A small contrastive image-text model, trained from scratch.
Training: normuon at rate 0.0044, 10000 steps.
Rows from block 8 of the image encoder of a small contrastive image-text model, named by matrix and row number. Rows with one number belong to one neuron. Each number is 128 + 32 x the weight over its row's rms, rounded and kept within 0 to 255. All counts start at 0. Numbers have three digits each. After the name is the row's rms in percent of the matrix's.
After each neuron's rows are labels from the 100 images, of 14848, where the neuron reaches its largest size: "strongest on" is what is common among them. Only what is clearly more common there than usual is listed. The data: views of escape-time and Newton fractals. In brackets: how many of the 100.
# u: gMLP up (value half) (encoder.blocks.8.mixer.u.weight, 160x128), inputs 0-63
# v: gMLP up (gate half) (encoder.blocks.8.mixer.v.weight, 160x128), inputs 0-63
# out: gMLP down (encoder.blocks.8.mixer.out.weight, 128x160, transposed), outputs 0-63

u.113 091:118159142144157133138153075092159173182138112121142128209116127173125125138179100158087154131139142132132126121136063175085176147167163097127130115161106134133066187088145151086130104096173143
v.113 092:158167147170229119143120127092116164134121099102049168126145152164101130117206113113151132180138115100119138137070120106099233146158121173126157128137098123100094196158115140110123129136140115
out.113 074:169102071175143154106133080146098144117091124081110170105125147176120118129132123137146166135126086078086172125095158079123105125018170208133158089170093188094124115144098158085114152122125156
strongest on: cubic Julia set (42)

u.123 092:173115092055170163169151172132097138121086123118162169157138145125145125120175123078110128136162145126119101090084157105109076117117155138077099127125085123061093094195125120180090098074134154
v.123 087:107142145136124152159135139128141112139119145200157129187150108161129092146085151093147130126131095196147172081138070123165133137077093111087115133161086057077101116141092111132161099128138109
out.123 101:134142067143164092134095112190142141133151127066108179094137165125088094123109153125092165130106161184077189152179026138103141155130105132145099112131149142112156133107110114126156121109086082
strongest on: Mandelbrot set (32)

u.103 098:155113131149122174098119124122192062166132153172067125122123129133114143117119169157094162140111155146123148093056079159112152135086138181095152116064099152122042092158145111134151071077142166
v.103 102:152093094118053135148131165105178103135158151090142095120168195090094137133099162110153141138144172103123163183134133142128168165077114158182151123082200117116142166137117151109159079188150125
out.103 082:093148120132130110067126100105107111107092111070169094153133141070062152141189117136126151120114091129090137168167137137122073082079138145181134138115134166156162133194144169082154146103163084
strongest on: earthy (37); Newton basins of three roots (28)

u.16 103:161107145140086089178131173156100114091149123119132146164093129094162096111072135135133137123171162148121151127119086168139163114134132148093176128143182069084167150158108133134162097120114093
v.16 102:133155133153116147150105103145129168120141140134115103097134133077088093078105148130168125083119147185122119147121095218156176127140097089140178172106144101115108064102095109132073133190086133
out.16 092:093125160141114147145159128121151169143163164144129161081143066133093110078178173107162123115147108085105155096062083137176127179173147115126093119090055157132093125136113073147111187093097138
strongest on: Julia set (43); pastel (38); tricorn (31)

u.127 099:140149110172124101159119122118113096158106158083109142115132160078133125081138138146181147098079165101074116162127155158207112167161148069134193058116131054188119096151127143178139149119116093
v.127 104:094126082136129124072160152136154179145081176134179149103122107139093113087110141164129107150117144190124149155107155076093075122105072091147180164159146132125179133133127154115135148175138089
out.127 106:126107089162118195167101151156115163105121133160095159134132102126145079105119155121105136105113157121091186123122137113100089173056145129140157162166055140150136169117136177147149157167127142
strongest on: Newton basins of five roots (43)

u.73 102:159160107112187150107135164135155147112118109172073152143153057162213100098144081156126112148106136084094114128159130172084077153124113040152134212108087108110106161130136169129139137127114187
v.73 101:109131112158168123144121083147187121136172164109185136189117136202064106136110095159133129096118151132133131097132200168109095141124147110058127105152083118135172104060107137165144137094135069
out.73 102:095101131129121150111122127094127099156157210146085163104186130193126120126142181087139083107137145142154157104168117162148124073134115129073137090144101085183145129058185129107057099152165159
strongest on: Newton basins of five roots (56); Newton basins of three roots (36)

u.80 096:187126162149165089150128126148098116111123156144115158114103154136153112139069065151151122098133149080167113153143105074147079153135186136081170080105155129092118143086107097193096175128132029
v.80 102:103101143089177104116152159141187103125076158154138160095108028171152101159125132149159068122145181152056118166100197130103127105189124173173079132154169138098093138147147109105112106115112127
out.80 112:116147066109105121154161056076113135104120154097139083137104111194140049102166173091112120156134107172148122082120143129081144097120119098148152145120113086061176136100122130058150114082142160
strongest on: pastel (43); Julia set (38); cubic Julia set (37)

u.84 105:147134083155099135098051136142111149120088109071135117185172196104094075130132100117091117072101078147148163077107129098098123133159135131124067112148087154166146133153131179124192194062091164
v.84 104:094122145126136180150162084126148148124102097091179121088116124121115173119075100131153146178089136079130158165144101108166098167129090156119143098110142121105111154127124111147104197102148135
out.84 102:089117157114094130143127161129131106170131126131096164106147053048062194134085100190158144125177165073146160164146129157123133117086130096163158118087123172109075202165148156090118048086142160
strongest on: quartic Julia set (33); sine Julia set (30)

u.63 108:179094101115126120072107115160143093152144190189091112108147093161132112112127077159093133110157187097114137139125193101093169155074110077140143173119075094180115168109153154152127119135085141
v.63 104:114131092119153123182185154118107161165140167139074149149172127123117160181093077129131173121150159148071076081139105181078120098138145106140129155077170176090151118134106164156138162115137128
out.63 099:164144113170091192155179140070160099115103127079156129177145135093197163059151152119131126122133097134119094099131063129165168115189119176094100116126118155104152093141024156131125146135123135
strongest on: earthy (46)

u.134 103:118108075118126090122184136054156158154148078112120091136104079076085154075143102131158133128082145106073172143137176122127137088106108106104173176112183183114088160155119154160120079141075124
v.134 092:111070118100141117118158162061150152142096142066097081160109113116122133168091127123136151162070148143190109164067076139148152170182125039168151117112164142165104073088132095135104143082178051
out.134 092:134133191117119156158128098197106117172108159080076097087161144104150091159149166196056085128112106118121099135207027089141144169107100140178134108131189119149115118150096118157115180113123096
strongest on: vivid (37); sine Julia set (34)

u.1 105:119150148081182166126119143111110050156120121135107104150166138130145085113133075132126083146158136182124098181131126109087104074121116129080116155090131166148118148126174190085089087056084133
v.1 104:127067160171128134179149117092151098078141144172106156073170134121160166163106141134144153100136120090123220176112088110193140098068168100120138150113128173089097165123117097154110117185119155
out.1 104:128120107143114089106172076161131155158091119142182130119116154096116106074115121188188149141135107151105145134119126152151134076091131138113156130048139156164113136078126110059106139093112124
strongest on: Newton basins of three roots (76)

u.145 097:109136055084167134154105114098185133074137162198084147136153123134141137140149165081122076118096118098060122117139104138074136113113156135176114096133182113123125179115158129101163128123172165
v.145 098:156149151175106146125093107145094138131111084105125062151201117069149129208199135136118120172110168131185167129166070113110120137079164091120145078100171176160119092083131094164142149150145106
out.145 111:086136144151115119088143144148200134136122152162138157154105139120176140147127184120091091092149163127119145087114145115132091114163111103083087155062096101202110069126178113185091156089124119
strongest on: Newton basins of five roots (45); Newton basins of three roots (34)

u.38 097:155124189107159116113118164160127095137108080137131140107099130159130096117157175081188136163179098092120201179173112144113145128091147129129099131163105163129143128108159115139140116092091119
v.38 105:123142157120127099165145157113130174135117065169078168140129188105078130098042151172191158106105164085132125149127162129057084161147149142086162148130179118122111107145155112103147140087078118
out.38 100:095123030166119155114135178134129170150160169176167132126175090127122141152130117112120063121074215122138126095104112075062159135162119185119113146193110135163123133086133112145084102106159143
strongest on: Mandelbrot set (56)

u.152 096:133107118158159128108166083079087112085168163120094126122179157146146079134080161138166122125120126089123185109104183142109110161102098118090114140188190104144156148096146161091144105107169145
v.152 101:112126166144114100104134176130139118123155142111104047117128091140119101176079137114090110053168156153172101104109100065083111122118120124096149099151131161134116111094182117107093091209113132
out.152 108:113142217131132153106156130104157142118086105150116139094165067134140169161070107098120148125092106149100202158111082134122152092150075145113094080102100128172086137171122118161096113145104131
strongest on: Mandelbrot set (43)

u.46 099:122158164118168132157091190132134102150092166144167155124146148132126091124116120122119141131116128094136083158159139163112109054169099096151180105106103153122189108126106103126158188146135105
v.46 106:188103111154154156174101139130102114108123185207093126133123124137157044089143094069160135159128138147119125164125108064127146103107159142116172149092084180136130143167167123118136129093148135
out.46 094:138103083114134112139128112131135120106143128096172113146140135112101117180145132120123124153122106114150124179128134135122215206150075196128093076109143102082129169138191120121124114163154076
strongest on: dark (36)

u.54 096:104189100075076138141099190173091110174129086121084119102137117094096137093185164175139127077099188124133148091139070109150161093146198097129145139096140080132152152131105100168131129115140144
v.54 103:165119128155161104080083134138096158129127093165081082106128136126130118157169103175071131152160130164132095162131143130081182117085156143143164131147142138085125134112090133161202101168099119
out.54 092:126197188164110088094149147081078140117154096175165094116070110121107060161199105117112107194120097175130161164151064101111144129120101156178179121143153186132086113149148213085106139168143162
strongest on: earthy (42); sine Julia set (28)

u.109 111:101072074141080109156162104137048143138150186120121120098106160169084099181123041150174145126138171108105176164164187166135098064171133177094162143146087133133136130099154122101082141109149131
v.109 097:152139133122105105169106155112134094175135155105079187114165117090152087123113073153165083125129138137144108127135102126151164140113126042133106172099177139131132204100110195156121138167120135
out.109 094:125166124119203115086144179131153155103112150117128130174118123175119155079116153104116074124110075109132062065117146163113195184084126113135120093134124087099120155126098194120117127145132106
strongest on: Newton basins of three roots (64); grey (49)

u.26 094:165092133146099157117146180139165083123109102047090213099152130125038145111026123158143137098169171170053092132147103199128146114129153155132196137124142149112119136121121172110095153103160130
v.26 094:065113122118178111107094130105134141127146193153130121124183140122162104163122100080149124150122192101082109125102125159130149137172091138128092121112116145133115066124111158107111089124135153
out.26 106:107089126154160153147137149114125150125140205120105202126080059167118135142159116093102044137118128091149143110095074071117126141118126100112088096097095063137100176154097136135115147117105175
strongest on: Newton basins of three roots (80)

u.15 101:135101133144175139172110117133139118124142119195139117146119099104161145120070120113148138140099106126161158119114143088148154162144135134187145105166044142108131135103126132140093096111119132
v.15 100:121072174108125136205134146126210144114084129154175106137131115096153136138114087107140103137160115110109153136174191109194131123147093115107086156115098141154161094152086126144137129114084091
out.15 107:153113118176134097106111144123112105129091088152141174150078148078102070160134100140098166212116135096164109089153108127109103108101094053176143146159176194101126129079108125193199077149137132
strongest on: Newton basins of five roots (73); close-up (45)

u.144 092:117125127124095104102120142140105146134118126148146158151125051127124129169094143092076160166124149156184135113095118124115119119094100068132122184133085164167172122051127065104103152150144164
v.144 098:149114142096110128064192128159157108082058194130161128134211133152167131117074110093143090085127124101129159179081147152123140115150134146125097107140156144080145142097144114136113110128098093
out.144 109:143116151126154149129100151176157139097110139110140121156127100143208099059109101106124153124142097078103164179164139155102122182128131147149099167058145086144152171127107102139118153126150137
strongest on: Mandelbrot set (41)

u.44 089:128086073119088101116070119165165122127120124107151140174129130074126069106110164098101194171084166142153123144049134106153164139105056125073146118098160089173094102141140174118092096080147143
v.44 098:065091136126023107112066153115119096099105144149128165134134148099134114140130119166178190158081160071087150120096183173129092165088140118113144120162089078180056123147133130159063085140095129
out.44 102:106110217160099123113109130093144157157121136139097160125157130184073117159187145121197185109131127119086065151110167087180151165095143112145153139131093113173136156146156085108111157085110091
strongest on: Newton basins of five roots (53); pastel (51); Newton basins of three roots (43)

u.20 101:112137105149057157181102146143100155156154155098155099057164172160089187073095163136150128087123158102075158086116149117112119092113153139095116123143128124118108143148151139161141048165157124
v.20 094:150099176129162097202137176160098150136210096107105164092127162098156139134142070111154137098114139213128164113142161126100136097084070066115077179133108194147109126112211117167153112139168113
out.20 086:141103099173161119123123079129141140131187143143118185109058082149119104211132071103150105092065094181065088125126165130123108115177127102129163101146124157086121167111157143177134156139116156
strongest on: dark (58); burning ship (33)

u.33 102:095059150072118144160198114138111148148108119111161125161136118148128109085120144109098151170088146131087156032117128101134120114177156168098161130109133149147151134136142113084090112052134125
v.33 097:167112112191157124108209145113148160112099134039132094131130133129114110154153186098139168117096135101124123121132196121172125138174108106097073127185130135105153137145109103099098108129153158
out.33 076:136154108146159181121116128075142139123124201125114104091158140097178164140160146100147171082159128139069055141173132122134071154108095166119133125132126142125160156126178112156101084121118166
strongest on: Julia set (28)

u.18 093:124123159085106116133216134173123168127130143112098136137080105104179113101082162157128134158117094150126150161178142180102112132159162087033164122179162083109135051090079144152137106120108138
v.18 106:080110149080098094171186084082132183096101097143158180165114193150107148202131142094096132113176096158113152086163116159094140145143119124102098128098122157102183120104103105101175133131117089
out.18 102:150107141079153118098107116141145152096119130117210151173089119179095099089121158150096088072158063133136086094093116097114168181174109122090085166113158150108137131143137110143155143215132132
strongest on: Mandelbrot set (45)

u.49 098:124199127097104141094068128141084108155121159163099135101118125122089156121132115148209115070190115179078170110156126117124135097150135144120115102103142134115118069128210094110111117140098104
v.49 097:150119142138092168154124081111132122115164150157133142141103161105048130100125105128182117170054108095094144129135105158080130182123119099099162128131153112099156105151173072145164095147139096
out.49 093:145127155184135151138162084129141099087113129130174092159128094152123175170110082103126115101133207108109111160102070165125119166145125119121155147143125159131165133084173150193109146144115128
strongest on: pastel (57); burning ship (48); tricorn (27)

u.68 098:110116146102107106170103149144147128137149148163149125166133087093175131180112126096138159140103122142167108137006172125173153149107109100113097112129161143151111132123153142124147057150060117
v.68 109:178154100137121171083161129120154141128132108146099047101063141131148079116161097179152158108063197127139117192083130108163144120073125155138137079145112115137129073129165096101131102135141140
out.68 100:093135182132114155112159141141136122109151180131117147091131132174124117060072107102119091124195111133104136101143118159081133121116093155103138055128095097163144106139170092116140216158115090
strongest on: Newton basins of three roots (34)

u.11 096:121057109133151109092080160082133095178156147099158188119068097150185118104113120152139139108156126152199107139166092156123191118152175128157120107167145150084152199089159161136063154116084098
v.11 105:198088145217169091123160181103147075183103134142116143127051110155103128109113096122139164115139137160113131163134094170147218080157121136083104126155122101077138172158106163132168094195116146
out.11 088:115195073144159116080131143142114077139078119156127103121136131102122131183082164135137107096165126104132140140113115105135150064105086175147130090169120141138070110165080147122138110236152115
strongest on: vivid (42); Julia set (27); cubic Julia set (27)

u.76 098:101145133100062092116151122123087153103184114110128142141136138122123116101085174105125153143119156107119138128144129115169158184142173109116159073145133159117088121132165161167116097147075086
v.76 104:064096097107069105148105175138112120103083118123065133122101144160105063107154126174154163130111132137073196115092146106215162157120153127068161109130111131164152139149136140186125073068072133
out.76 098:129121170062119144182146095148074121138133053081094162171159107095123130143114120143128118080100136146132158112115116189133159127121170159110131091111075164222161112154099125125096116073128116
strongest on: Newton basins of five roots (99); dark (36)

u.121 095:156155121117132131148070059116153135081163145144151086108130096112164133095130117146046082144087170133112113120119102147132157118134201110175158145080080155127132113167181097105136148202077156
v.121 093:141108138167131104100084105082127146162092129167095135149108087080133100108112118185133162126153146214078180109143165134073121134150144109076187133122153117073131099071102146102092117075116134
out.121 092:101191081139165084135129153175115103179103114112110097126097170171124099116121185131150137165165141136089141115080096121154175167161113158072122061105093113096102160115106085107138114082105124
strongest on: cubic Julia set (43); pastel (38)

u.42 100:101123143114153115184159117088158073143125101156127100120093119143097101144115132081129107112121103106150129124087159144091147152127095136194154165076157114128157109142092091145120064144081090
v.42 100:176103122129192176042130104117124072095099075126170066113122135126083089162160192178082145147110139103125155156114107135157136157077088173179105131084147149134110161128096186114123112125162170
out.42 097:118123182116143148159102114141194097152064178122135067134126130155124163137100099194106133137079152107170139156145106045146059110100138140125112119098053099139124156127078178113130174114150144
strongest on: sine Julia set (58); grey (42)

u.13 095:124130129122114115166233156163160119111187102145061110102101162138180060110128176114172112122118081086106134120112255078100111196115142099165097088088129111176125183116104129107150104158118099
v.13 098:186150134090076146096155070146091172130100145116130179150132124092157137099090124180143186071146098120210133080106098116054134138117139130133102090148135113104123100099131161192110148101164157
out.13 106:110096108095130145135136139157163176080127162139207156103101090102110152111086123099149114143160168078116063140161143112107173104099107075121143115211153110153142090092179130179116141181173166
strongest on: vivid (35)